From a checkpoint of a small text-conditioned image flow-matching model.
Model: 7.12M parameters, text encoder norm layernorm, text encoder num experts 32.
Data: trained on rendered landscapes of hills, water and sky, 145000 training examples.
Rows from block 3 of the text encoder of a small text-conditioned image flow-matching model, named by matrix and row number. Rows with one number within an expert belong to one neuron, the router's apart. Each number is 500 + 40 x the weight over its row's rms, rounded and kept within 0 to 999. All counts start at 0. Numbers have three digits each.
After each expert's rows are labels from the 100 texts, of 14976, where the router gives the expert most weight on average: "fires on" is the input token at the peak. Only what is clearly more common there than usual is listed. The data: rendered landscapes of hills, water and sky.
# router: slot weights (text_encoder.blocks.3.mlp.router.weight, 64x128), inputs 0-63
# gate: expert gate (text_encoder.blocks.3.mlp.gate, 32x32x128), inputs 0-63
# up: expert up (text_encoder.blocks.3.mlp.up, 32x32x128), inputs 0-63
# down: expert down (text_encoder.blocks.3.mlp.down, 32x128x32, transposed), outputs 0-63

# expert 0
router.0:553450546449441570535477507446564585491472490471470459492589530559508563451509445480485552459524540484450500464525510482476510485462529479537522530462451509436449539499486488437386530509492480
router.1:551452545451437568536475508447560581491469490470469461492590527557507563448509447481486552456522541484451501465524509486475509487465528480535523531461449511435448538500481490435385531510491483
gate.0:472418554466547437526498570537505535520467425506500484577456504484528523521429485436430514502481531545508466593517557480512525498445518544504512530494447474526540491482560484537521493447499454
up.0:542559458541464520441440456552472470462547524492488575454510441530418482530545549576543458491477467469536511458470502433524418525558483491453451520544578483541472476484432508517504468558528501
down.0:525511528481400526455577520494460484498473526558448514426524534444456504437482514540590578478501533492469536496512510463540440481475444495538426492458537534469542515524476507506457517474497572
gate.1:445467525493540453476532548531517525502513386555525519589469469473496470524444490468455513563455518582491511558471553467555525460446504546489513510461480499538575512490547506504542525486536493
up.1:585539445522492527514436499534468481492540542434495519480490490544421523519585517584565454442491510443554468439479446466483475557582519491438507543532546439523424453463432462507502469561497486
down.1:518537498505483537461568521482485483479480576578484506512542512434440463521450538535579564495489478490465541500489504451568511457468414512563413425446534568493564522536484517502502533486491542
gate.2:457483511513547491492484472553514461466578425508542554520500441527482440524440490491463488526486416575486497545466540490534517474476552495509521492468502509578489504483538540518575442483539484
up.2:504584481465480469525342493529457429452523488454562492468486491513467517518506561551514447516531505401584484535511482464493444561518548485481503513543519478517455441394538409543529435487517485
down.2:496586494537562501437512558543515536492497517476566488583491519547484554495510440512521524505515510465530515555519462517488509503477493490485536517516484468504441491476553501536515507523535499
fires on: "under"

# expert 21
router.42:565482527496511525499453473461479562554443555449496496470527572459555523503503485492478496500540497415531433505561425564455517543497512502550500524518476492436472479566502476491450488487519528
router.43:567499521485519523511453478460468555557447564453495486471534578466550519503513481489479502495550491420525437500558421561448520547499516489544502527511471493437452487565496480498450487496506530
gate.1:488499503489535422520507563531465497443452452471514478574476489480496493530421498494478524507507557481503466609482470530481469506415520533490557528504494485522494474466584559576558457461532464
up.1:470570428529496473471568530513474431504491516501509519523538441524435461510537528543562535499481475546440557478436513486511462420548441467502464440459555552538489534477518494500534536554481536
down.1:506490538495513344437519436514466488562499531528545526437518484490483503512463553518538503488508483515496542490547502435519488499469501451516442444505529517498508490504494536560543502471513501
gate.2:462477517496532463479513536584501483502541415541532530564453440504479443545459516496465503539483483574476489557476522474543546454464517530488513464459502501567529513483526488559573493474500485
up.2:526531441541439561523485462480526469486513541483457505442533518530475561435569503534555497489497510490503534410483523426508455537571447446468444543514542489470475503481411473430440522566504515
down.2:446576460538530552457595518477451476547493532600477425492514553441532478462547549472517532491560446555454518487454520510499550451565444526446474454453492538479504536514498530462489521545512542
gate.3:529476518451549438546500477491477545556528458474550489537534459465508429545500506497514510550536471507486552508482503527473564526481541506531527532454443511498488555548466514506573511502485467
up.3:475533476572443534450515566524534437457482514531457545472453509529497560435497477513485497476442554489492436511504498468554443465510455483478456467492571513562493431446529448490464491499501544
down.3:462560525487488560427575469468453489511489533556463509454539506405450496489486559541537545477490450565479559451498530418556482482485423517482451484468512514475577546537491513473447551481493532
fires on: "mesas"

# expert 27
router.54:579506513471517566517497535498477553553478571503454446468514546479541539514508540484517509433547536478524483475572424520443524548457450488490489517543464492448449467540451487516433526475462513
router.55:575517512474519569511491528502470549545479578500454448466512548473535537519513545490519504433547530470531476473575419525446515554462450491489481514546466497451452457537448490518444522476466515
gate.1:424535490537524462454548507547480450467501473508519557523502449505459440517457505530507505533478472562491540548445528474537463463492509475523483465515550534571530517442554570558571471496516478
up.1:437535455535525450472577550501475451462472484486531512543559505541462462489499430516535560524486487522433565527425455527480445414509474458520518463477509545537474565475551569533527500555491533
down.1:507453503508497295488485493516521514568507501499501540482489490493526491495503498496502502497499494486496497486503499524482519491512490507515492515504507492498498498504474503503533502503507516
gate.2:464462539480553424491538491492499508483508414518533505585469463486529465514464502476459495560499482556474509553485538538513546491471561551523548523471447505523543506514522526509566491485504459
up.2:470454565449542462498533493520505526551527448555493527526489502468609454489452505419417519541552470568475483543516534539476579513436534520544529508505426508489533510537515533513514491451501450
down.2:568443518503503436545446523513543507475489492434543490584457502515519511544470438464419480485469560440519413582509445574483502519464563536527550525524472486525464454477549497575536479474509502
gate.3:460445507480552462461511520526542485466537419538532521558468435509468516505482480456472494542505510563494508515458532460531550509473537555478599536494478466569523507453487510504527482505526461
up.3:495506485476504538523522512428482480514443532477543387533457534489441541515534509504517444464478509522570505463517477489495436557544493541480546501557517447447530428455500539445520545532523505
down.3:415498504539466486474493483505545524531462476520496568439514552466512450483459487454455496606464428520485473524465528550550458481510501545538487467480487550502595540540527564464502512507546527
fires on: "an"

# expert 29
router.58:530439501510516558502523469485529493560509478527426501442516483446574445517545558428458511508518507531473480427492505552463582484532459498536411491495474549467548527535429508457495544510483509
router.59:521438510511513553501513461482526488564517485525429499436519488451582450517540555429458511510527498529473480430505504552457578486530473489541417489496472555466547530528439503457492539496491505
gate.1:444477513514557461448525518541463495496498401530549495562422468461448469540457508526475477542440496536512498548464527477575507504470492567465540514497520463597540467446535511531564512482577480
up.1:427464501525558465418562483517449488522499439560553459563426479437480455525477524505482467551455472557508535527454529477577501496498471569446519499500536480553561468453543541506567508490564487
down.1:498496544466496506479534525433515548494464503526507418530527536505520557451465438442488519506573516524494501524532477540462529509454523525522595517521450504422460528515517542505442514462427497
gate.2:485509481486502477532475485504557485402492396482548522526498431548432506537483480563514479535465514508505480511458555448543453507470533489466548565505484466568473508476468466497527503535535468
up.2:498529512509494485423463524549438514378458488486542488529478513532423544516476510598510503528432551471531452555522473433532407557473520512513534488518544507585482442438516479552529478486600491
down.2:486417493534423535513564492459581528456449470542492488551510472501476488469517477412505514505481517556469541470463576468561468476516471471478457516488530503500565533540522542471510520510506509
gate.3:508510515485545475440499502484456572382503434499477483534495398475383458567472499491474496487497491523504511546463522480550486503468511538491557525491479510565489502550508500570588430495488453
up.3:456536529510533510435466480560444505430516520469531479514550390475445465572529497495494511519501492517516499536473480494479386482451484509522510496496469539514521514525529499634540355449461458
down.3:463507465492508556488568557515512495483474525553456503509543448468443488523512485441537510439500492608489553494494563458555565498500401498480517524546516502485559526506500555510517486484488482
fires on: "volcanic"; "under"

# expert 18
router.36:540467532465440584507475508467578580501482482486473500493568526567552564432502437458479547453548510484454500468533517499479515488469541466539568502482444511452433532503487482441386504496494490
router.37:539470537469444590505473507472582582498485486490476500495566533568548566430497433459476550456546502489452503470532513499480519484464539463534573503482444509448433530512482482440386510495491493
gate.3:449506484501597412451497540536448487478474485474529547565476452470449488558458507518533492521455496495522484594472459504531483504462496536499504519509533473575497481488541543586588479492546499
up.3:463531431565502466438524543518478473490486521504493530523528475503444433523491512544520543502470484522449524519425483494540438437497460486509449477454541547538482528518513567560545480548514514
down.3:541509503495526286456482453523473501548531533512544488493506451484486458525519543528579485488515486496521536496503471501505545528510491518496459497521526482499491488462500495535527501501477514
gate.4:479473546483560443487454507529511537484497437503543504568443511482468533521413464512481466543475520473565435584528471542506485538426525564499516533520481470532506416489528511535528505455536484
up.4:510539457533451547472505441520511456538536521570480585417497512509477448478526537544528480474492446536475530429447537472547458459540473434469474474490544532521506511483417483469517506550488523
down.4:514521534478492518447554458503458469542517534561498475480501498482475531480465559562586495501505497542495576480562471411554490481478441486509455452507569516479485483467518537509465538455490501
gate.5:472498482543585467419542537527466521490531477571488550546452481423463436531477521509492464524452456561514506538455512488575499502495467588475503479504520505556559442537501560542551496502531533
up.5:519533491493449504547436455531502441442567484440494538460546405585426520490509535570508469489529522470504492495486504416456419519487511423463455517535538472506439500458473421554476437498480454
down.5:508544525478498471544592520466421459533452547555480469512471597386480471494524528518517510490464492508531519476493472501556485498495418572503491478522502514503545483553452467523534597512507561
fires on: "under"

# expert 23
router.46:522505472587506545477450501536555476611516545513496507481416545501589544442501503487517474480489531484508442498541445558475513494544461499502490448530559521514495426452502461468506546499518545
router.47:525501477584503549479453500538552478617513544515490502480418550499587547438500500490518471482491529482516449499539443559478510495544453505499485449533559517522498427454502458469503551493515548
gate.3:518461521479479498560464573498524524503502430503500492550491482566488575501474458500463531544484576425463410556517485523512556478478558518523537537447468509533461556477522380514488499481492501
up.3:520516469463495507541426501543469432470570466465548489507492445579507490485526503559586467493516508471514506502453388491439485487534516417448516520465536462536399464424469477541537482530494473
down.3:411426467545517515479486514576552548584530485496433587467453555548559509469484526414430495519550476515498457515498534472469455481468507433507482476524481509525467509533526559508545467501458440
gate.4:476501533482533476517447468562508529461559463435541564519489482523446507498448480556472460568491468521517438557506494446525528519445578489489562524505459467551535520456535457489517500478557451
up.4:526457500526555477435511475499479561503485512498495505524426547393457476530501537550486478449441481513490436526481504565536510524477463582441497541503500447559598443513490528519548494467590502
down.4:490567517486516489483498476455463437515609531538559449469547440517576466478537475484572479530545422499516535433483492521470540502570508494527469435509508528399462583486464437453513526544488501
gate.5:486486547481534504492467469552500530466529428474525554499457506496470572485448484533454469534510489499510405560536444519526513552430551545505579552518492457562523490429521472528493475459591479
up.5:478471496517462508516465534480532440535509466474533413514553491568559531461500470473524515549532508469455540476501523451447537448536508430578506432425484564462436573518484463473486522533419499
down.5:486440498519516481514505570542488469484421437501528508540458541500477513510465503450451498517428586505507424575478528497538460516482479502490527556509483471583514472455548520572562465474533429
fires on: "overcast"

# expert 1
router.2:501489526500487557484482530458603532457483488486523471546569457577493528502471414484493566543487519473437497547499489495508543480463558504599594479461469530475430538458521515481432517501495489
router.3:501492528499488558484482531458600532455482492486523468544568457575493526505471417485494567544488520471437500546501491497507541480461561500595596482458470531473427537458520515480436520501496489
gate.3:473558453517568446470565555510486411447540518532557498555518455490445465553524487544551504495459448546488535499443422493523502472537485506449505466468527511528448519485481566531578509523502496
up.3:488507555509522470462462488551405525512441544462475588473479507432458487516432541506537494514524526458521478580546489535510446515444467513559447492524528498538550473517592511575525426448502514
down.3:484458497498485323553468497474519538553508484449489456472490490572546531482509478456456503509556511498522498474508521501427523515497493449480513549509464478451458487479484458497493504501514468
gate.4:541511523482546459467460472502490548505502518471574483555461508505461557536493496524473439485470490448579440527542464520520500610483528571442555551590500420503473445436496486510506485471552458
up.4:442520517555515494385514450576479466485512537587472560438463516493550509455458553489498507481540481565499522514542527457527514485450457439518448436536550500549515474498539496539526468453469529
down.4:550552537481506503444468473514500566452475524456593458555514508499428523514480504556554498511420522450454502539536477462545453503469525564509485526475528526516484516472546525497495523487577532
gate.5:447534530520545423487464539557502504457502479490536578540517515525489488485427461530472527554542498487483479587464415527511524469463558449508519468444480526565451511481549463572523492475516549
up.5:489515499520449452489506552476540489489487504469495506490547562534563508471490456428482541517598484487465524514480481562422516484473504451513544479472456509451433521545485474508464495502506562
down.5:514538482567465442492495521495528502574513541480459606472450465468504498474522484562496451501438525458540432511482494512503486507523484482503440486524526481509490460501532455511464558522554537
fires on: "night"

# expert 24
router.48:576500508436536527545443460535499474537540534484545504520500499531555517535532493545536451464538501449573459515539398539438523604515530472491541542548484462502425448476439440524498475513492474
router.49:570507505448533533549443461531492477534542536483538500505500511515548510530525486538548450475527491456575465512543393545443518605507531481492544545544489456494421448481433444526494470508494482
gate.4:473486560499526483509522547476468531527456534520500451542506534455552476512432471445475558554529521470457471530557448560467554466421501531569480455445467556458511550561511479511488536437454529
up.4:472491545503544494501540524449484555531452543506497453525506525428549460523465465447503538552522508476460484503549443568460556477463497546560482462457444551442530540588474504490483552465463533
down.4:557425515482485431576481553541558513514506443503539530558522426595499427541461464460497541558473554474471488562475470533528548488466556470572539533447504516537489500478527491554570491497435495
gate.5:510510428533512540464561481463520523504550524482516480495530498463494486514566451522558428482492432487527576439427452551467505530569466549440511538506497449472487476557437569435489553574481550
up.5:534521453488512548460518443468474535536520561481504471456548530457539508510550488506544435448561445461547549447468439549442455552549484518458512541554480453445473483539444565450477516546447528
down.5:527556474466515537480525481582461459541563540552482518463471480511519515501539527553577449445524489498574532427526428503461512555530449444466522513548541431523423457443440498518495503505440513
gate.6:456474548497549490464506524564546494479507423532501563541480503490475508508428481460452505552473499569484490538505557474520529511421552521501556530488449477547495522517505511494517468456554482
up.6:477490441590471497434555537504523513494487476532508549498477423485432498467533539537534552508455539547437525472453535463586453421527425526475423434445578554511563521521494469481503520529470548
down.6:461548523494556568423522421507409495522491531549517498447472512418482500510489572531535463517500466538521534496529502432539473550486468537464476497511533484522544499525481513497461540477493504
fires on: "under"

# expert 28
router.56:500491491534484627435538549496595545500490516562450485503537531534558544467509451451466538478516485525460513453510482478528554490477465503503582480504438521471465512545455547441427582524476547
router.57:487503488535475627426533531497598538503501518560464492509524515534557543468516449452462528477518468523467513448511488478540550481483478505499585470510454522474468508537455547428423578526495545
gate.1:510445509445583483529495561580462544512506436528479562543480448478526453583495543450430524499529518551510458528443501494523522519466531524490568556508449479550511479505505543570521457502535449
up.1:535447565475472515482415497581474508477553497524494548492487438548575494519437558499421474465543525502500462566553544465492517525452522464546486459550493516539472505439563441586510448400547464
down.1:575553476497459562522528571571494438535528508571503507508480550492503532496516532504555501450479555455519483538498459484526446529506402453455501501529585480531483452415487493510447546515417489
gate.2:492427534451546440480498512547486520457499440565517527530451460486470510544461529469439466515502509566561466535510549416554509579453526531444526566560471414545558457484502498531522475474529414
up.2:539446494439565467492557495473478522436471497550474445510455530476479573501509497453457454428542514576569480475530501450497565553489494529422515563573508382497546465520465561491520507528519447
down.2:430477532496549389489438437447487530438461493441566469540495432492482465550448437528485486568493483502501480554502517516483544507475534556501529509478488503515498497517566507498576537480591498
gate.3:477495518513503431495557585467513505432459495456505488568557505545505536480458468444465530515540515519449559520499499523468513458465512493501585491471429510492473558519511534505492507528504504
up.3:520487495494459481540516594516499478477476502475476485511601504542553491492492520444438581464579541479446518512478490506413475463459501424515532492462445548473431567504520509563470455497431471
down.3:509539588477490475556484449493441505468446575486523454513465517488404486505427487562571459537490553460559481544577449525523532551451479507531463521525543481492497440476497455507463550412435512
fires on: "under"

# expert 12
router.24:493483528502500638453497519475596559508507518535494524534541483539471500501479450483479555514496461492461472524500483476548568480454514529551589460485467536492460520522490535454435543492540529
router.25:499477530503497634457498519477597557513514522533488523537543478536474496500473447483484559516490466495459471527497485479551568482450516531554590459483470534490460519518494534455439547492541531
gate.3:472510474530532476460578550542492520470488465625459501567423532438469469487459486498535476526484498560497509536473497480585534477487465567469508492478516505560563450517491525507520520493509558
up.3:585462516445489506538472537555558518507537473457468536485554430564526519537482537520482521463531548473508477500499521449444483554460514433492515566522463476519413541498463461538493464494496420
down.3:453561547480494496433565431468397513486437591553472472436475556416475446497481532524525507496537431502543527476533519519513483493472457520524432447507501507488532506527500537511495501428467562
gate.4:441458563518578436467543461523521526476515475612539520535440516455510456507437473474508460519485470584482522543511580445567539485446513576497536487509487497524570508482538551541542511433531496
up.4:467452492539537503515552476452527563589428493497528463519529582463574460475530472421496518525483433541390553479500587578473522435512483561499507488461456539452529597562484574470532532506533524
down.4:488388517505509448485410504507595516530540391438516517513500439591563480488490444437474503569515525485474494531533543510446537512503541442537536549516522494503487471466533506507525451495504452
gate.5:493476518523543442466489526536487446468506404516528497578422481504446486532458486517484439519458502544549471551465516484562514512485520541461509542488522424590521453452518473502558522495524492
up.5:438520492503461544476490497463451531457430576419504487494491558493431527495507448485501481577499469473483525487486509558554503484491523538494557412532456528469531525542503567502471469518589541
down.5:484408496471459466564521546541582506573497416543456503484490498520530438474491542424466530495499528517460518520445535487483453527510551469496503612500463436541528485522501492539549430513430470
fires on: "overcast"

# expert 19
router.38:544454547492524548459487465499468589515453537484484517499535516443523481534479540472444528536507485465482464531558474556464502515474524520575495469490449567453507498629497490515490486442466511
router.39:548450547490521550469484474503467586507460535484486521501540515433522481524466546483443530524522487452477458520555466546470508510471518513580494470491451570451511509622488489516485489438462510
gate.1:477475514466546481470567526532493531472535475531508493590466456459475473541447509478495465524507468586515571526449489503508544511446498563460557536505465477544549478537494552530529505504477467
up.1:469520423553446519521478520485560423473487464506505467467505550579518556435530405499522507503476553462469471461499521483530460466554480428462497486476555501520447504444491464445449530546508534
down.1:439515484495517587459600519515475449464468490597475527496512524420461463490476552495515548514473484579450562485482546426573481448483424507484491466465517538516590517510518562493504517508491515
gate.2:453560520506530500423461488530507489438537495503539563508447496502429527528436459534492448543488463527556467546516488461572512536457542552492614461526503452565513443462514522522508476474544501
up.2:467552489483536462408499503453479538404510529471566440522482524482388487555500441503520456531545464524513550510486451502504535546518512571483585469523495428475497454516501555481530470540501493
down.2:530574533499528548450522495508520530447503449509456548473509478461436439535471532520466487463422467533514528473452556458561477515475439504495525548505463497524607524602498552515507514461438515
gate.3:459506481447525478463549544524501484458528470572505469566506478510458517517483491450507488526526469567516578513445546463511514501476508571446603512520462462520504507522477562515521502527514463
up.3:479489469511462499406481523573537443510516437494515534524510528571484520470446480542467510512469560498409469516455555442521421448491519429537442488449527536564448561439513470517472471499497450
down.3:492480491446515553453535432510484527507525551558471426468546588439481498512484528443507474516543460529519577495499496461494464531496477533500494486510482498475532519532483560479456463506502494
fires on: "mesas"; "under"

# expert 4
router.8:491475446546497590446519496512506497577512503545441504462445584481540517437584537446471482436475454530521499428512526427534556495571419494447460462561524460511516450501478486431475542533536533
router.9:480483449533514586423507489515508500577512508552450517456437590486540518424564519450465476432484445537524495436509528421538544486576436497453482447570515475507517441511497501423488525525551524
gate.15:489445527449560441518505556540504503474525392507511526576472434492460489543470511482497470503490493538524523527457530470547540503473538549449558558475470431583511486469496495518531496508533482
up.15:475588516526483542475460467439477558446468562445498487496552522543418559479470424593510512567476521441462451504544491509488494510477493483540476472466508546454440541539483464460453533487527549
down.15:568474490442519489567500483533466466505536477574527451522507435476440416579544571530502476440503563542555508514477520463519525550494482497449492586528526453522543479440465486555545491480474472
gate.16:493506488468533423503432522550474497483534411457532503534520500531465523515464505517465509522493507480462417602475444498483515468468524488481541505433488521569449527464539424564523437502540486
up.16:478439579515463553534520458455549535489487524491462555476501463545512532451437489458444507521524509522511525463548579471461467526438537429572556507553460523439506517536516536446484529426495457
down.16:523409482512433570488487539525551585512528493532360628459519484514518486478534529467450538445505512443491466469492509477516393520490468471499447572477485473494529496589476459471432479507499490
gate.17:511431513452539433575483533543524457524534382515522545544457452497494505504478491481467477520494509520521476522487535469524546530481550509484546533463460430580492488461502465531553490505491465
up.17:547431459460505451559501567552483418546510418516504437522463502478505496525567546446499503467521533513495524490465533493484492507562486513453493505486515461527526455449494488555573488547454458
down.17:435531504579513527438493518485502517482478496480503503483502578525528540434427449505492522605493463469456501502538518533468464468462548504569530386504479566480458499534538529466486489458554508
fires on: "fog"; "water"

# expert 20
router.40:552546471521465601504464434472472516499478595470467470430478527487470521523598546539528451446469494476536479428525486473525466541571474535474460505516536464482504460500472477458464526537506545
router.41:550540462519465600500471433465470520502477590474461466428484531484472519527595539538532453444472489481537483425517492478521473548575465538465464514513529459477508460504461482455458532546505546
gate.1:456471519495556482470523524519480529472480392498504513539453490467447485536475472481441480535478513553508494535459558480553535480480534560478555528505460478572555497492538526515552496492545469
up.1:574564526515429477522437496473496512426500506411520522474534459555487576487501494557485538511455566396476444522521474516474452530498522466532457550451506511490426525452512437499484508490505523
down.1:547482525460503503539491456511453498476511480517483518528447451491424445570478551573506460483420520479545463510497488436543518543479510511477434547523516454546537474476512473494499575446492485
gate.2:456492556470547486482481488512492554409481447458546528518506478507430573528436495544450469557466491518537482541531538440556478554440557554485554535521459475531505523493542513514522476472573437
up.2:455460525445521528511559513528537485541545488594463487529548524487570447444479466407529523526597464555468557489505524504484564460475506479529561447496481531475530534546473552498401501498452517
down.2:460541507525496462419531548408479513444373511478490410517501556444453510499465497536496523523511553527505521495537529506544509479475443547527483491503514525453539465546526542493478532495492528
gate.3:481460522477542449501487517554531521448535418517535537563485446542476520535465503491457486526477500542518487548474555417543520510446547536467600534507447459573487507477512475562536452500520419
up.3:449413553462501477568520475501526532518502436525474511516534491470551456490493464432454478554509469544479515478482591489474558512503560486541552480485440524460564557525490536424481543521534480
down.3:552555535529488403494486476466448481467390518430545428492522534493451492516528511601493525460507551502481493514521532485472540502535462525528446513481463514488539553481519494550536572472468510
fires on: "water"

# expert 30
router.60:493449524511492634452492513472585559450460513512469469537516523555524539489494443472433505504492473503469484480534483504517534508471525532529603480512433504486454485507479541437417557502461528
router.61:506484509506474656456491496457593564474475536539463500537471534513517543493544472485476487477475477498494487431546490497528534531506495533510548504525447473478480449542438530406420594523465553
gate.1:493465522507549442500474527558476492453536414553537532564448483481475444525461492478476449545479455511520457556485539498557483518481510542476542512505491483571541454476508482522552474474556521
up.1:498498511523443514464473493530550540464484466481495602455513430525460509502466526547482516494445527498524448499507533434523479516465507453470441549498496462530486514518506483523476497487477440
down.1:604527514467495514463505511512440475482470550544523485514517476447428481516484571533522530419482531473518496531523469433576533525459459484515497495482499481513522526488472464541484536471483528
gate.2:497483507535519451468433522561508515497524425468525569538441481481440522532461516519458466538439511492532416556481502474547484537476530545473520541503505468583508445477532471519546474484563490
up.2:541566492478499466468489464526381463531526547494527492477479507469467430571512564549542473475507492484515507550504456497508473503566461537458492513510579497543509468461536477530558463500418490
down.2:454453508496425501503460453562538453509544498504528509437499532616545548394477507482517505559501496468481509472490474452462471466445477441539510457473532518491415514448459473468489474485517453
gate.3:499453532519555489438505534545526555526480450543430567499429506443515493499411519442439475485480496546534468568495540486531522549435467548451496539557488471538591464533553535516508483463564509
up.3:520473537443457480545460539479468549486447536453516426526516566471525588493488504487466532502562589438544458520572458542447457559454520517534568537535465484442459457504513506549467475463477486
down.3:469492491508572488501561552486460508532482497529512432580467532434481432545510518461498447493488475574543512506450496520516581513514448563452482540514506475521553475529532528468541569522507507
fires on: "noon"

# expert 26
router.52:496524541550465542480526496437471559518429571504467446484476562452502543434473476477484545542477534477463486513567475539529501470498447534550444450462531559455546486544541493440464554460512566
router.53:497522542549466544480524506441469560523434573505467451487475566455506543436470479473478545540475536474463476516570479547535500473490445535554445452465533556459551487548541489444463546455514560
gate.0:521452493461501464511439507572525469506595397472504569507493462546485479529510510489462497519510475498477464469451520456504492525489548485471535570484441458520458502494448438496530469523538467
up.0:491381522411516439494528559503534457516535473468479460493529494487508452488481524383465527487568472537465600482494531476491533469464509534545505516477479502439505464551491563500506472487502497
down.0:460575514410487521524510455438412467473520506489494471501521504515437497493530513546536521431542445518502523479480527440508540488484485459445499481488505496442497512494558514525493506524518418
gate.1:474523483444521447514501455508462470429508498477552535490569454572448398531482483496546508513537473516494552537447509479478464487481555445505523483503520503550443542452536538563559450509497488
up.1:443533494469514444470550494456437483450446536513555472516565471517473426492453461484562529533536478497467587521477469521494476471468510477543523439477541552506493562483543581543537489505460539
down.1:477491485526498276513503479508512503506508488508517482495498488513495469521541495526512494501460490518497521463464512494537590497533511487479460502480507508525507505499455476498539543519528514
gate.2:524464490391519512522490478523514478531534413465516515504479464477406482589515547496516429462475492502588517488438511439502456559500506547412535563549489389522496460488473498489525494517532455
up.2:510427464431502518505514499487519464562516460494496486509481468469417426562537561460533441469460486507560555462425536454523453540539468557413492557514529389512533448519466515465541492538502469
down.2:536507515476463474533518566443489496501457517494487403551485543511497553468517444535557489495529587462514502515507436516487557507511451514466485501496517466431483494454501468499456552520462531
fires on: "alien"

# expert 2
router.4:553441556491508587468455465494540555471485547488456514527537473499475492517516514486456535487499491433503440523553453513529538540488528531574603521518489497494485494515515461472408513466496502
router.5:554441558484500583469460464483550560471484541486458518523547476509483501515519512486453533475492487424502441520552459506526538541497534522573598521526486500494474499510520467471403507473490496
gate.4:460546514483577474422489490547436470432512545524505512502511485468489468564413556533539510490539477522530505556496499483511462514435499512494544466535552512528526481461549574579554451471513452
up.4:476529503509458450551525512445482459480433486488535465517568491566488483463482440520522570557487526473380558510489522529468494388471511424565451486425510575488432597464535491498506488498473509
down.4:502456478549474333494501558498540483547495521514514531526465507529543553449493506482513525496495552479495467517526501501480525502521471477496470480507531528487480476459522484498496510521562510
gate.5:486484545544489514487544529444489542544436540507474464522459545449520514461439476462473542544458540471455466515547463556524531462446452543556422457450503556463557497563517465457477554460469559
up.5:527509456457518491513472466544524463459562462492514520469558445552498490536566526526531461459549458550540548458454549438461490525564549440445568536549481446527450546444465527530515455556526443
down.5:480560483511473560468496438468428459511515527508436471410479579424499547468559565514484450446525433542530467420504517455506472490538460505435452490532492499481509491529445450427436494523542492
gate.6:446518475527517530431509530576534472455540459570484571529493476496420477482462499523537486547480484567501532497444538415604517472464482533449535465475514507595505501507458510496509530523508537
up.6:501464547466441527557488471544548469531518497562509519504576499570569547426464473490524521532569496484451537464512506486438527466425492375545493503482444504462422563445471516513437526480483496
down.6:533554487472541572490595503459418486503459485522547422571479459459425472542531481564506499491461511537507525520467477499537548497500453591422509527458476464567551493508463531508524560524503500
fires on: "overcast"